From a checkpoint of a small segmentation model.
Model: encoder arch resnet_bottleneck, encoder norm groupnorm, encoder depths [2, 2, 7, 2], encoder widths [256, 384, 576, 864], decoder norm instancenorm, decoder activation silu, decoder widths [48, 96, 144, 192].
Training: adamw at rate 0.0017, 13500 steps, batches of 64, held-out accuracy 99%.
Rows from block 10 of the encoder of a small segmentation model, named by matrix and row number. Rows with one number belong to one channel. Each number is 500 + 25 x the weight over its row's rms, rounded and kept within 0 to 999. All counts start at 0. Numbers have three digits each.
After each channel's rows are labels from the 100 images, of 14976, where the channel reaches its highest value: "responds to" is what is common among them. Only what is clearly more common there than usual is listed. The data: rendered rooms with furniture. In brackets: how many of the 100.
# convs1: 3x3 conv (encoder.blocks.10.convs.1.weight, 144x144x3x3, each kernel summed), inputs 0-143
# convs2: expand pointwise conv (encoder.blocks.10.convs.2.weight, 576x144x1x1, transposed), outputs 0-143

convs1.78:503476518479458472493483515476487499523512518500485522453484471506511497536508495457505489516508473488489477497475511500500475483499526489490467494499515500495465529485508456514449532518470512509486514499570473461514480500466504495525508497488481499479481487474483498488461493477451519421436463501496463467469481461459471522497483525500502469510488513458499476433501480504485517512476486482463490460449509455489459478485463498478497
convs2.78:486500498510497477502491501506506500503506524476499474500512493505505498506489499508509479510504502465507511500511495505474494482502515505494487504500507502501505520502504496424514500493505520497505503492530505500497502505503513471501560529505498487440501498456499511561506501446504562502513505497502461506500502527454503500499493455517562498500500507501507498454499499500500498502494506560507513515519503526505498506499505509496508
responds to: count: zero (83)

convs1.113:509470471454496478515520480455477462502482493492462499463487482482466461485455501466486471485515469499468483505480500500489475507481484498484462478516492468495490507489481482483471508465471487506481487464504498468479481509480512484538499486511495503455477512458481454473471486479476475452472473460463474475453474482482488490461490472477498474500491503477466436465493500489462485503485472494474492456469471472476443463447472509504478
convs2.113:476502495497500478494483496486506500514506527472502471499500508499504501513482502506493487505500502419493519494496504510468493478499514496494478489498505500499505505506501508427518499484501522502501494485531506505483496506500500477492562518500500478432501492448500511564504497442503562499507504496505456507506502531450497497501508451510562501494491504506500494445497502497499488501481497563504507518530498521504502503499496500503505
responds to: count: zero (84)

convs1.55:485481487471477501475504475459502498504494484506464485473468455489492510506474491448457493501504477475505475474468484499489478492470483479485456459467497490492497491457480456503450473470480459490462498489501495485481476474490475463498480473484474481492475462482510484492445482504467485477468482475477463467467478455496494488508491472473500448510451489457508457457499508495514467511471500456472487466460492445510466482502462510497506
convs2.55:510504506516502529496524510506504508499486515494510498517508510514497520519530531501541478512465499507523470503531511507493504514494509507510521536517501503499507495509500494456528501491502505504513526518523502507520506499502505476503555515505504486448504505461496512565509479442509561504490501504501456499511520519456509494502501453522565497505513503502506501450504497505509524503498501556495496508482490516493501502491513504505503
responds to: barrel (36); largest object: barrel (26)

convs1.128:501502490480499480505483493478531491513499485494507501497484447483499500500505482470489514487489488447491451476456468501490481471487489499488472489486503483497478505456497465506483447486475485458471501467512486442483500488511491461489514482468479476524501459477497513513469480487447475460494439513512465446468456428457457499522504495487491479496496500473500475485507504484520486492469464460461455494439473460478471486500488486491502
convs2.128:491513509525496555508532501547524494511486519494515500495513484491497507524542533520550481486474507483535468529532502531495515509494526519503553542500518493474509498513502496487518505493493508508494535511525509496528500490511489465508554512496498482442506506458506492560475485440491560492489497495505454486482517516449511498502519450508554501520507497506503492447478492491496536504487509554488500513490496509503485492473489491506497
responds to: barrel (38); largest object: barrel (28)

convs1.137:514491485500502482470514491480495499562504484513513509491498442505512513473509502470496515481478484470493440459458457499466484479493491473516478501489499484512468497444491464492469507485475493494488517498547496475481492492497495493487506476526500485470515450489494484479476483499442469496481451484466438431478481444463485469530506490475500479501511499485505506473504475478513510493489468462425442471456486485499488488507485516500503
convs2.137:495494508507498520486499495512514501505496523480496477487507493492502499491503507495511494493520497475514485503507480490477496495501527506494522518491501493507499504486497509483506500471501512491504508498531503498494495505513500474506561521505508488445501502459507496572501501444493560490506502499498460492493498522453495506500506459514563499508529503504501497452500512488498510501495498566503499515516488522503503502509499501502504
responds to: count: zero (50)

convs1.50:496467495509494464504478487487492504487481484496502486486485451466493504515515469486495479506488486442493440459451464501490463475473478452493492498468502479498471482439477479487499497487475460486477515489514459477491472459504509491494504479514463479478500450497475487482484517483448471480490480491461453421473475446494472479491488506477494500493514490493497486498500488486491491489497476466421453466464486465490498494486481495481492
convs2.50:472502495505505522495502500512482489502497527484478480487502483509484516489510513504500520500505501471514522505505496484478505476496520509506545519490482498506490484488486495458507491480510518487500516504533494499498494504498494463491564529499496476446503508438518486566493481431488560508493498481491443488492496522437483508497474442514567509501544500497509490439499502489488523507485490562499497504506506515505482481488500510499503
responds to: count: zero (40)

convs1.11:520512539449510489483476514453501511491523499482515496462481501508492497503502486446446488541481459490536507488494495499506487503480513484484444487527496509495452524470514462514443545533466536508457495497515472457509498493481535482471516481541470505517515484456498506497469486492519501486456468477484481494441453478473489505515507436510504510506490488460493469461505511518515483526469475481508487473476489501489445455478480511508488
convs2.11:475494490503494475498491503512505500513508520474493478503496510501499501508493514503506494490504498443511485496507499510474493495505501500495507509513515492493502494498499492401510501498497511504487505487529493497494482507505489481500564527507494482436498507454492503565502496446487560504507510503506459504495503526448510483506496448515565493498502508508497494447504506512497505500497503565498500513507497522503509500484499507507507
responds to: count: zero (82)

convs1.8:497505560494510507490501531481532492505495525509506531516485440515507515513529490466474515508514487463501463474483471499501481485480526494507478485487504496491498507464511449557457476467468484501469507507517485475520504478492510457485518501492485524516490452493491531524470508504460512501459464497496439461476458442483472519561498512479504463493508482481502512467501496519526507532470509484441484465443523453521481478504491535526513
convs2.8:494485494508501527501502490521497502499498520476487472482504491491491492496506513493515475502499494496510453508515481492471494522501524502495530523496490495497496498481506490451494506507501512491503520484530492490510494499498510472504556512503513486436502503463497513566495497446496556496494501506500459493501505510455489488500509458509552493496517506502500497456496503507500518496488496553498497506487495513510509496488503502499502
responds to: count: zero (54)

convs1.26:500491486474497481491473496452484477466502510486510500467441463481493491489481499464483491489497468468478447469463469500488494488458492492488441487493490498499480493444499451500470490492475478491458503486493474465492486476497486472484484464495486487488484449456490508481442495485462482492477447487495480445450489455479500480485503475454501487495495482468485499477509480501467491482453469475471492443460509510479455490491488494492490
convs2.26:444512477517515570492512503472502488474440545460489464485509517500490523514527553500539463476478500492526423512550470510447507508476522511490519546512490465490499484500498474454496491505487531492482531508554500521500507507506509481508546505496477492461498499468494494565497498441495546506502505500498465506496497513452513477508503464511550511525494502499500496454489503497503552508492483545500495496473504508492487501506512493510497
responds to: count: four (68); table (36)

convs1.129:493485520472507487484465505449515495498482501485540509489491479492502507497515478449439493516492472483494467496479494501489466499459515472507453482490500478483466500443506438543446529523460500486476495495509467470511451489480518478474523488497477513523476477474454491495453447491508513481431473477467481481463448470484482500496500465488499505489491506460504484464511487506512495492465505487504480463466506485480458462491465512498489
convs2.129:484483492509496501506503509518490507505503517483503486499507508503503512505509527494506492509519506485511480510511512509478493496501503506496517514521509501498504485500507495456511505487498516498491515496523501498510488497500481476501554521502507479437501507454494502565494501441497562510497499513506453502502498520447495504501501449510562493504518500500500497444500497522503519497489495563499494509491481517489514499483504499494499
responds to: count: zero (60)

convs1.5:501498475490515478487475474500483505480500469472504486485513438447511477470484498491503498476518499468477464470451456499468500481489480461484491501467511483496469492451477495485500477507501438482497518477510453481466489475499480509491493483509466488458525469493503470507472480484495446470497469465486468451478492452455471455469511476455494490497499510487498486506503500474501508470516438468451437498467473480472488512488482504499491
convs2.5:509505494509487522495504500525504500495498518489488486484507500497493496504507503495490509501526497489516534512494505492487496485510495507495533516481502513498491495491495511465498489490490511494488507502525486500487512509503507452507554525506502491439498512454507490560490502445510558504498501505502466511491489523455480497504505457513559500494530502520505502457507501509504517515504515554503507511504503521498514501481497499501501
responds to: ladder (37); flower (35)

convs1.75:514497451494489478494523467447503496541505458500456487499474501482483500469448501454473475485492479502451520499479495499471479520475483429483464495509472466496496490464480463457475530467481441498489497483494507471463458517490507482534508470510459501464519476468473461457483501513474459504483464495455497504472477464530487481494501485513497468493468490462481447477507505482503494494489493480482471469475472488486474480516493486489494
convs2.75:497497505511505498508519524526514501500518500500503500508498510510511505486519515484513511500534506481513505512514523506496503506508500501538506517503502521515505510515497513465498500472499497518502515509510497509502516521510501472498558530506502495445502491462504511567491490445509561504523507505498461513496515523450501521505495455513560505496531507511494503452518506512492494508507515562506504514516498520506497500506506501506509
responds to: window (91); count: zero (40)

convs1.98:494461461502509495493502499509451514524501511498464496489505463479481498481492529491527505483482501477450454477465473500493499484523490468492515467444500484517477497468494509457499478488500446491509506502531490482504509484475472503488472489518504490457528478501490498482479473495459493449457486472471441433496519448455500515466511524446509483495500509493510497489511484503485504505519456465453449471459506450512483474511464544514490
convs2.98:493496484502483487492488499509500494494489525474497470494505497488494496491488498506493495503512495487504516493490491495473493508496495501487512503489491492500495491499506493461493484503488517486499500490533493495490499502496502467502555524503501485452499507460494496565504500448495559502504499498500469497497500520457488492505506457508556498498512503504501498454497502508507510504495499557501493505503498519503509495498504507498502
responds to: count: zero (73)

convs1.30:482495540490506468511496504478513485509499480503523502506474450473498500491488485478454491494505474464494436488482489498497488487455481501502486495474502493497512488465479450522487457480478469458448497500503486463472509467507482448470521479475493472515506464474502503517453491514468464504479446486478453444463465435492458466542501486515495489482502499484505496513495492481526482460454485466479461496460472455489486509503501482477487
convs2.30:448495483522505567464511505519497483510456548459504453514510507486513478488515550497548489480521500503528405525534493502449504503512521519491546542501492494496484474481491505475516484457495537474497532507564485515490504507496512459498559512498498480445506524447510492562498492436491559516507508507501450498491490519448516492512496449513553504517491501500486498444487483502498540492490496555502504512482525509499498502490515502516505
responds to: count: four (43)

convs1.135:495491517515497468499477512482528492499487486494513536526485449506501500528516498493472486528505493461500421468442465500462482479466504463501485466503513492492481514431493470528491512502479500481474525493507473467500498458530530456504512476537474507503519459471515488506477515530475497506478454502499460437467453450486493503517504520479498492493483501488507496511497493491536490511479509469439446464454502459519509493518471512488493
convs2.135:477477490507504542482510497505502487486480522481491480514507497488501494517518522493537528491519494477522440504520488484478503504488525506516554535502502491489480510488494481423492493482518515501478522498535487508490500500501508474504557504503477486446505503458502489567499503442497559487498503485509466502495500511450499517497502457511558499502533507503494491451498501502500515509493491555501509511500501521493478511486499492506500
responds to: count: zero (75)